{
  "arch": "swin",
  "bias": "all",
  "init": "trunc_normal_002",
  "beta2": 0.95,
  "sam_rho": 0.05
}
Rows from block 9 of a small multi-label image tagger, named by matrix and row number. Rows with one number belong to one neuron. Each number is 500 + 50 x the weight over its row's rms, rounded and kept within 0 to 999. All counts start at 0. Numbers have three digits each.
After each neuron's rows are labels from the 100 images, of 14976, where the neuron reaches its highest value: "lies over" is the class under the peak; "top examples" is what is common among them. Only what is clearly more common there than usual is listed. The data: cartoon faces.
# fc1: MLP up (model.blocks.9.mlp.fc1.weight, 768x128), inputs 64-127
# fc2: MLP down (model.blocks.9.mlp.fc2.weight, 128x768, transposed), outputs 64-127

fc1.474:499516502470488492428538454553529501493415460516557533512549550474517498466446510607460403511394535497424640513481478622491519513526497483465606497520535378544535481573436569471512520429495490
fc2.474:482556503468537490505616444500554531498502496518499504496579505472509498542483438495486524501562725527509524504531639507468479577596508485457491525427512482511499585560493516530427371518447541
lies over: hair; hat
top examples: pink hair

fc1.448:520444573576406465463510509485473436455590536626474572458508503511602630503538524478502537516433575514439532476480430507468496445445629489540448596521464539531488456438491490431494463565523461
fc2.448:506553498544472431502619529506445542480496448491504463518458496501507532484509497499503498509544758431475481515477547503470495463603514521478495438509445493486500523432495486488513480501479590
lies over: glasses
top examples: sunglasses

fc1.410:483455558564447426501428456512569492496412496552476474453556453442573640479511517577518524493382565526387561519505480544537437479421569467493497574520421552462499542474471503493587486519474425
fc2.410:442583489525536435499629562503375588508502414499506496509450492530494490495500448501497488489582695408442482502489505496435477448630502498509495494467446489496504478442505463444498578500475508
lies over: glasses
top examples: sunglasses

fc1.0:507533499563447403457436502555492382451485513593543533510470459465510598459459503528546544465475564520466515530508469540506490543447576484460478607410604541473462635522460545435504475488492517
fc2.0:477472501591596305498564486515502594494509549510502523494431506528493544569497450504505502498479654503509515493487433500482450514490510477390495584484450488499511478459503464497627492498498534
lies over: clothes; glasses
top examples: sunglasses

fc1.92:486516511589531474471564492477518576471529543508488514556388465451533563541473485565557469527482460555456506501503478473436484499481429454454536488479435574436493451447440554484525520473496544
fc2.92:522582503535509485495488466473451559500508530458501518490515503507493546582503518488498500500449246571542571510487436507480518446483506435509502470552485475506502431474490509451508415501476512
lies over: glasses
top examples: sunglasses; glasses

fc1.379:416552535415497510468555475398518555527570435483497517478532490527490476489461500481413438488513547488502461483510572420516459383607527530514452462532515453558519532460526432558482504587400487
fc2.379:542481496524450429505522531498529488511499545521506546498534496483490647551492545493479492499366406548538550499500474497511457422506497425471498477578499497505499449472500497397549442501444518
lies over: skin
top examples: purple face

fc1.540:556477505619471468475572548466443507459494500517506528470432499471520580560489500547494582522460438549422511560425448465477507542397488536517509481542489545474585460390505509519464482568460506
fc2.540:490527497578511495502507493489536555508499498488505538509496504491503548529498498491492504492505308548488549493463471512475496556479498478482487485494499504495499480485507483509475508506487545
lies over: hair; clothes
top examples: black hair

fc1.81:455424535373490484539458444456514576514547499471458582508481576584497415516490420571568427459531534505407506546576461431479342425565470589524462518477492546469543542457544461506499464449524499
fc2.81:426455488459485390498469478487457519504502439555489502501395488522501460532492520509517497507603338556463479511596550516522340414570493600475500614403421509480496564448483476508492432505436501
lies over: eye
top examples: purple face; surprised

fc1.128:469440485374500435578446467483502551484539494449487554510479568568496414532459400554602409514508530514486486534579504427479354418571450573514474509482524518512542531481549510491533493441519489
fc2.128:437451494483520423493498477496456516499506417558494484494416499509493497563486557520504489505611399538444491497620568513492358429584502584489509595444397506492492574426491480488454413505417512
lies over: eye
top examples: purple face; surprised

fc1.142:478473470517484412557587501605465487524494522549522502459510464466562554545420500497441481531365566552561572503465427536495524485472465388436526508529497427474493523546453491427609507567508401
fc2.142:584634515494540443496505577496440573481494418376492473495529518427504569564514582504511489476417716600446520504518489484417436497444489481415494472532423496496510569489519497493487517510436484
lies over: mouth
top examples: laughing; grey face

fc1.380:491469525560439389495439467493531541479441457447487444449538452427572643484480533624515514507393544541385569528518513523524457451426547452497501567546412563448481553471475481449574484531459431
fc2.380:482522492536532526494551576492399598494508449478505489502475505537491487494500469501485497500584665409462503484478486496431506457586493477611507493414459489493498418446511430390469602499492488
lies over: glasses; hat
top examples: sunglasses

fc1.435:444584538453566478460515473501447531467467420541478428472499444470509493522475510534446457526492547522474433463553581411453510485599490531486474452450503478625534587564468448499488570550360480
fc2.435:617521507452354481492530555505468547502497599476489494508463513506502525554493480508500484516460454486568553518493496510451427452477485462507496439475558494487503373470499438430499462510451530
lies over: skin
top examples: looking right; teal face

fc1.216:407419583405545463525540444500612523522561562550460611539553551565469460503501468500565491404475525528454493529570431391463390416576470547501381503464495470499482547438531475514543516484569485
fc2.216:533478490488417367504562496494427555541491501479486543500464516477493569592502492504496512491524442566461537522539442492485352425541493479519504571397451487478500598413488430479535466495404512
lies over: eye
top examples: looking right; purple face

fc1.184:540492526536529472547434535462485486488501559631452522444496415475534588462555536521518519523439544469398491513513467512433464508464568459485499552401421487588383477499424415486581535617490454
fc2.184:572551500538380483507604601508434548493504446493493513496367497503506518426491492498503494494448665351549516501465483504523496429504500515560498405598497499494505448455492427521513499497574504
lies over: hair
top examples: brown hair; sunglasses

fc1.524:461579461476528389505603525573439486527504513481531450535452454437517568565458452569497576458430596534525562520521467540456498510492504411379484480540497461448422623560527517438579460566526428
fc2.524:571548499514474450505524624492448567504502522480495492494436506483500531583504507497504504500427634516488564503432394502422417541423502451421498475607453498501499437488496492496486485502482502
lies over: mouth; skin
top examples: laughing; surprised

fc1.317:544483443536522500475488538527558552435519502505505458411494489553607542487496565485588545529360528580417574513507458410470544516449525484507434571495477527523501479458385507380512570429448450
fc2.317:467544509484516534480497493486478571509514434407499482497512500442500561482496521510522500506506811535535485485494480495544525457591494500575484486487486500500502512514489495422469523488506573
lies over: hat; hair
top examples: cap; beard

fc1.252:547463491568539485555381557500567476561423546576461485501497401464488601455556556470580508513424518470410517513556475562446447540429547436419518561421429490509368502501474490486568517511486467
fc2.252:515561494521415437503588620504410517512498493545509529497395491500509565404494524502507489491379567413505506510522457498519431404533503449478498499610500491508493565483491439488605505496525458
lies over: skin
top examples: surprised

fc1.629:530548436393514381593466503523434515460475490440500487484504499512509424541440426521620403606525554488502468483537537489425369498517501544473526485500482552478570521517528502472515492504466520
fc2.629:417543516429497406507495447502478494484503418579498532491424494510498425528496466498506486513623418535465550505616584512504323428569507615511502554547427514521502545466486474537491437493492542
lies over: eye; skin
top examples: looking right; surprised

fc1.290:403538549473538401539456459440510563482463453434450492464536525458539494480456440585476502448515599584417635534537482581489439428512543526412467492573448424485546638512469452494523448486471485
fc2.290:510487490451454431491525553497491516521489424494496538501477503528502452486502441507497500497687547460439460500476545504530394462439496612425494487467459518495510441469485429590447527509518548
lies over: mouth; eye
top examples: laughing; teal face; green face

fc1.647:481528579481501440451632483423439580451548503457446541589468523476448509499449458516548483469499450509465473539462455454488578484474454521492511414507561600494564499330450563448538487442507520
fc2.647:491549518499520477496519496495424556507482509451497521508529504518502556504485507493491507499504110528519518509450468494493520458486494458512504475491528478508506462463492483459481508513493519
lies over: eye
top examples: surprised

fc1.512:473458565476463523473492472412475470522562506409477492551467615478422489472545411469398585453525500512520504551538500543570509476580461518546486490501513539515478562497567486525549405500542345
fc2.512:443532506466495478509525618501399628524521426512501479503416498509495510439493551511520500498509322497541486502478542487447431425560498535462494468484483495492519414473490455354415441509476556
lies over: skin
top examples: blue face

fc1.760:426521468475537382570613512531439548571511533496478476530478464403505558547466424527439539464432605514548574515518451539478496532521453396374498519556487445495445560526522494448616460506565417
fc2.760:581563496480492423502531626496469555498499487458496460496470513474500529567504524498503505496395599543462588507474385501423388528425501417398499467617414498501506470481503475468537498506474481
lies over: mouth
top examples: laughing

fc1.204:489540473456459455391457419565491503452557551501510528577526459507469508563547517411482449540535556489543441442563514460552479459536520431486547458479520533514498498473533396485576471564390451
fc2.204:544535504455527488515564516489568596504500580505504565500486514474501461548485500487495502494470568487492582499424425495392514500472503406422499480503410480504501438514515549533480552492521578
lies over: skin; eye
top examples: looking right; orange face; pink face

fc1.62:388511505496543545473474357548431416562451474478556514449527461456526551468420484602503507500508587507437457498503504547587518435465584516550455529522482473482536533544549507510481565541525493
fc2.62:411449502492627435486518418505557500550498523424494487502488497529503496526508465509498499491518605547538455486471578517608521530532495510448500528478463497495490429478505539560481563505531402
lies over: skin
top examples: winking; grey face; neutral

fc1.719:531475487511487428532518514544531409521442564569487536522495525414455584535504554440490536542441593507578542496489426600489513519444476373430521512472491489536461508500463529411534469503536480
fc2.719:604539513524540477496533646478481498492494484490500471493551502459496581409500629487503494496383619515496438489570508505426406477438501461316507485613496480512502693468502511433526471504475456
lies over: mouth
top examples: laughing; surprised; green face

fc1.430:522501508550466428471458503482464511526457517515452446505519440476571616463529464596452541531468562468426594507525494560445527539451543420468503563486401569463385543536474417456613500551474366
fc2.430:528561488592426461507587609494382580503509443455492570490428524490493573523501455505497496482494748424492477493486454493482452429535507463584497462540519499503498442445499447465487510495482444
lies over: hair
top examples: moustache; brown hair

fc1.279:503433492539409530374392401470600379400440501551528521544514584458482606483592558461478483497488558541480505456577496625546531520473482477525544551485469543616560532488467497468503488433539477
fc2.279:492594504530552514504491569504385547521500502557498489506480506484494545509495487490484491512480780481448501507525489511466418523556509410381497486536484488503511557461489529448485345507443417
lies over: clothes; hair
top examples: green face

fc1.475:504479493502423356466550525582444514460526430475477513515501521451515543545499473437561476577456504547566466381550528494536480495494405493400426455433555482616535498452450489473565382436499565
fc2.475:461492514542674531489537460504437528481482524499500449499524505497491548482491546505471504499523303477580423500509498495409600563498503517535495495402504508528492478501508482408414559492478507
lies over: backdrop
top examples: spiky hair

fc1.722:466623487540537523481513533505563564475537442502496506536455493486529546412543496502533481516454488568403507509548473409464521539570482516523552529436485486529449497447371472438514590456437482
fc2.722:466567496510539497500483432496480575501505541440514433511526511473506504508495505488495512498500523490481488516445467504598469455498490519488493485560478494530509518443489435535519436500496581
lies over: hat
top examples: cap

fc1.694:529527514552533506545505523431478492514497436519494561439531476478559606478515480538462458472478591502425584528485533477456436492523626488561428475454492449524567500478422429450515523577468468
fc2.694:480507497373384543506509526505506457520503473488483514497527496514499447495502499509504506499522482482554504509594613499544454386492498546409497423584490512491502487522491484584505413507555401
lies over: hat; hair
top examples: crown

fc1.78:500502510562635464574441484397496505443464556564488482492466455434500590541583540489491510545491507469492424492546499501449489534515487460489534552372437453597439499589458475475575549563461437
fc2.78:593485490613341542499439534494506496504494546487497476499459496530501563518489551498504491513426623436521522503543492493531585528408496484615505496510560521506501493502506430462479435502520525
lies over: hair
top examples: spiky hair; crown

fc1.256:543490500579451484472527501483457522415632568550505508426525519508625602516485553478523543542487526601464511467497429408476612491414583506552437601531466516530499499467438478405512490540457482
fc2.256:432524518517509471491554496498539560490509465461490406502515496471501544535495543513499485501537793556471514487497543494519506534615504483579501522461425496497493511518502486489507478505460566
lies over: hair; clothes
top examples: long hair

fc1.90:419507488473403436418578479525495464431550504495523403493504585479539526500519475513441556555468497573525435318527549486549512435538418469515477509500517487567454466553469552429537523479490525
fc2.90:489449502404513488496529576504490429510505448554500542500507491541505426387502492514493499504452219416561503498489506508504496443492491532489495433552467511507488431489498507467507551499602457
lies over: backdrop
top examples: spiky hair

fc1.399:443461526421489412595493427478478557514492515458464507527569557464553466481465438511464475467525589517467567522558479537520427506483425481465473511534488494525559530452497410510569416458536478
fc2.399:494559508415504377493540492499548581507496475522501508509432507505499435534492492504508509490582438562420562496529517505475420506464496514427495526480366522489498482468489466592496503495512520
lies over: eye; skin
top examples: looking left

fc1.112:504490505541401512373445423497550369406418499514512519553530571451469598480574529443443506479498569501512469452574532634565544498507445486480563527472520485630545558508500515532506509407500495
fc2.112:470596493515548548504468576499399514538509504549494530495476500494505528521488483495483490502498727518413521500450438503488350504590504401453506520555467489495508478503493484434464369511433434
lies over: clothes
top examples: beard

fc1.159:526498455401555525478505515569459560439534521453520497527508578460490435513462468491545436512520503556532514435570465507476537436461428496343547516503493458505462447500430598452452455404478506
fc2.159:479556497404509454506516427504348516489501387433493402508489485480504494459500583491484508522429435535460507515624623489480605408576504534563500386520502510519505502467505491457540486492507415
lies over: skin
top examples: laughing

fc1.516:507462498494370497485456512529584549528526364554526554528513500484508521483448443433495485479464566537466600518509562447548470497510516547551545475468527552579530565491479493482462405484502437
fc2.516:618444499549403599502445573506488533484493516462499500502486491491500508647498561501519507493539565522546517494528518506368462502456503449552491465462527497492507482490506462486396384502484556
lies over: skin
top examples: sad

fc1.457:498478505486449503388520459542593390437357471516506536531516542458472529471548551549437478537420541494500537497512476677531518529501471486434594473499529415600552509556440579490479528428528494
fc2.457:471539501516603511505558477486554510508511569529497502486522499449501553515482494501473511511496708514518510505477541513509413585580516407433492514460526484521506542519491509487430324511439505
lies over: hair; clothes
top examples: purple hair

fc1.172:508430472515538494476459516604550508501472418526482578427627446492562551400431479376482396527476574554490503491558499466552501495515466471501464497592483497574539466517497478512509504426567482
fc2.172:505425503519550623506470493511440510487495596477496518511556491487502526536506590498512500508553797526563410488556445505408604490514495435511497489480465490498503520516492435475499481502498515
lies over: hair
top examples: beard

fc1.550:504528491519534424527620507481526504601461513522486574545481500411488587531497522433536536451464609531538533521542464548476501542477504444370514446481451467504481551445463609490481403485529446
fc2.550:589539498543429488498563682489436502523491478569505459500527486486494559448506579499501507497407443442471477492521436510451408490420502464344497508649446480501507652477487474467532466501477522
lies over: mouth
top examples: laughing

fc1.518:395596464464537397565621500545438533578518505502520520543485500421493545562461458518479564426446599558527555481494466497507461510551466391370522475549468429480455562532485514464577442506509457
fc2.518:604554490493479474500489652496505501493495494486499472497483512478497521549512557497506506492436586556477585505516417504371389563423498454395491465607466506505508473524495451481496480513491486
lies over: mouth
top examples: laughing

fc1.319:508484499541404418533514504517541485503450467505488537407557491515551583549443603587490533473395581579375570525446468466515453489413553475527513534539476522451449495495450448511493480530489413
fc2.319:474606490506541526492570602493373584482506422428514496501410496446503556430507512493492505508502682507500501494500458497460459404634502489501480425521525498510500487493494531372413564504455462
lies over: mouth
top examples: pink face; laughing

fc1.228:482542517467587472463484421511500433446473563439499538527590483493439478468495428408443513489545525473560405500483524513563548436560454477464480484542568430558534593539531508553564567437497479
fc2.228:503508490491526575498474605506476534501488428497504585505483501544505482587495558491508499488500472508502599476451457492411450450559493423558512540537470501477503392493490446384480387504507504
lies over: skin
top examples: smiling

fc1.188:495469489491459448427498410530589460425388453533542550514549580446501524496498525551458478536423579553517560510488450620549518520479437474488590507488519377603553532542408584490511476397481465
fc2.188:497495509527570477491634491473499575502505596558506474490589483523492508538482490505489501514529739425496451498456592496484465535517512476404497575452482484500506565501490575446460433503436532
lies over: clothes
top examples: teal hair

fc1.698:521517509528561437473451484549507472529492530461520442450507491511499537421458501544520541565449570493436617508505582505540467497503537429439421529465442573505396456483529430415559518436580544
fc2.698:465422496568420462501600532490537530501493363486502572491582512483492557396503439520474499498509713456405516510491424499547482445555513519532498527544511498491506508493496490491530519499470435
lies over: glasses
top examples: sunglasses

fc1.106:495439518493496396545358412474504474478508565568490544476564473457545548488565400502512601534399598518521531488496478487540495514427551532535508531404565509578532532503412519419595552511548434
fc2.106:506413506477480450508568516506501468503506509564513510492526495522501483427509446492482495517475784410556480495452451501488497422439496525462503478531517491505510382501502562471551567501565509
lies over: clothes; hat
top examples: top hat

fc1.254:421520457502547396561623475587484521542481526488466506513510457414489565541463456519453486507460568521561524486512424538512522526544403376407518502553511394513482533519474469464607535497515423
fc2.254:596562498492536438497590628506543549482499435423494444497535521474499543576509572508499501493401588596444593493483467499375437561466499424435498504561364495495507478515506457426528544513481494
lies over: mouth
top examples: laughing

fc1.332:526490511635456445475603549467449550479527501513490512497393483461540593556475508553522541532444433576423513544468451451463503520444470512505507475532444578460558463365470496494485475552473505
fc2.332:491535500579523499504515490487519550507505500494503551507507504500500553545494506494498502493498290541502541496447448511486515536470493475480483486508491496493503470462506488500483482507490538
lies over: hair
top examples: black hair

fc1.167:447555507533598542442476496570557498558514436489498492479482443527520551405476551508538489539459497513380517545507517446534417505580532478534550557523418573471488510450480448405498498426504543
fc2.167:490411512553486512490489514484543488490485428400493445494641504502500546468501488495493500494468581471473456500494551514533431432456499558529507478562472496507521517496502434484526510498447452
lies over: hair; hat
top examples: brown hair

fc1.560:394516490495473390547503397413554532450471447464484492515493575427567522508502460545492499414509597579505558522594524573505457481516437461414488571569443457515548645514466432527549426468558484
fc2.560:566533498450495432494513551491501564523495515533498502510474503551504442553498416503509499490568537522433575500476494498434409509419500498405498528471377510485502414479488477526523518500519562
lies over: mouth
top examples: laughing; green face

fc1.520:489427467431460506567395517475469575509594474571484562468484571570570439516461431558513422515497523532419557510515436444476412418561491540516476617512506483518538514515521520445506435496435456
fc2.520:446445503462551532494454451490462562519486552538495486494425505507496446524491515496506487498631541542470477483517447504502367501627515513520494651370420491489501469485506525466423411492435583
lies over: clothes; hat
top examples: beard

fc1.507:454504506479470526443504501529508458557500444644524555512503519525481555539545512516461530431465577479465508482561556432505527526561512540536524497372403529508535640540474401522455515547479394
fc2.507:563447501459400593490430566507547498540517472438504502503504502518491443497503562499506504494536604576472551491569550510485482471505503487578495483590548508496499525510491437547402436509514406
lies over: skin
top examples: sad; angry

fc1.681:449500503455517448457456461477455489455579477556523527491505486462549516431506353529460497553429625471540553472475481442546516426537506513463456482452534476574486553573466529409612585493502472
fc2.681:514491506480455493509566513505478441492507493562505545498523497496503557456506402497495498510391635449570505503493434500492528369442494534457495491542567483511503369553494664444543511512512463
lies over: clothes; hat
top examples: top hat

fc1.12:534535505565459432341438530511538506414493435459503420460454457494581602437470515608542479556468574493439596511491517529498480458435544490437450550566470561467437552519520514450502451448428501
fc2.12:498490498589508456503548597493427558497502456455491563489444516502488526485504457498497508475571738413519475479495484504482450396529492508486512496435565476507495460471499516458512575495475451
lies over: hat
top examples: sunglasses; pointed hat

fc1.6:448566524573629487511564462388500563426516557494496488540429440477531548498515551572547478532459463468463456541531483427434566515524450495455525500400461514501447479483373521466535568491442520
fc2.6:546565497534434506497466488487408594494489526477484483502557506497506528589481501502501503495487338492568540521469474488482537498477497457576493503511551487499505492468494464412503376493488575
lies over: glasses
top examples: sunglasses

fc1.487:560440477444536488411468435600531568498466525453578505457557487547633503436449452553525556553426549547457603529481500413517562528424535476553459449513500560570560553489426470461487575479575489
fc2.487:494467505484515575492512536496479527512494473506507450492596519501498525491510487495491498504523768460556505499458526497458579547571492520608494476480508513512501423484509411466495509499531524
lies over: hair; hat
top examples: pink hair; cap

fc1.618:509521516509542473445542447517559512482467589508502600477600511530471496492432445498563443397486536499462441503439450405484406444479595503465437463507497471481553530483497477552487553554386592
fc2.618:538539492545409453499517544494536525525495536521499559494525488494504630463483472496493492488417328516503585484406363476512450504439508456426504527548523488505499527433496543362577531501477570
lies over: eye; skin
top examples: looking right; pink face

fc1.715:428438552433447447590436425437506552522519521453462551522580573504546469459482416514450479439526576528431573530553481519515422471485448520488444530520474517499530538461519401526556418478554481
fc2.715:497509500419485383497499470498543588497494488507503528508416505501504440529490471510508510500615473561450521510513497507508402493467494547463493533426397519493497462468489464602482501499511539
lies over: eye; skin
top examples: looking left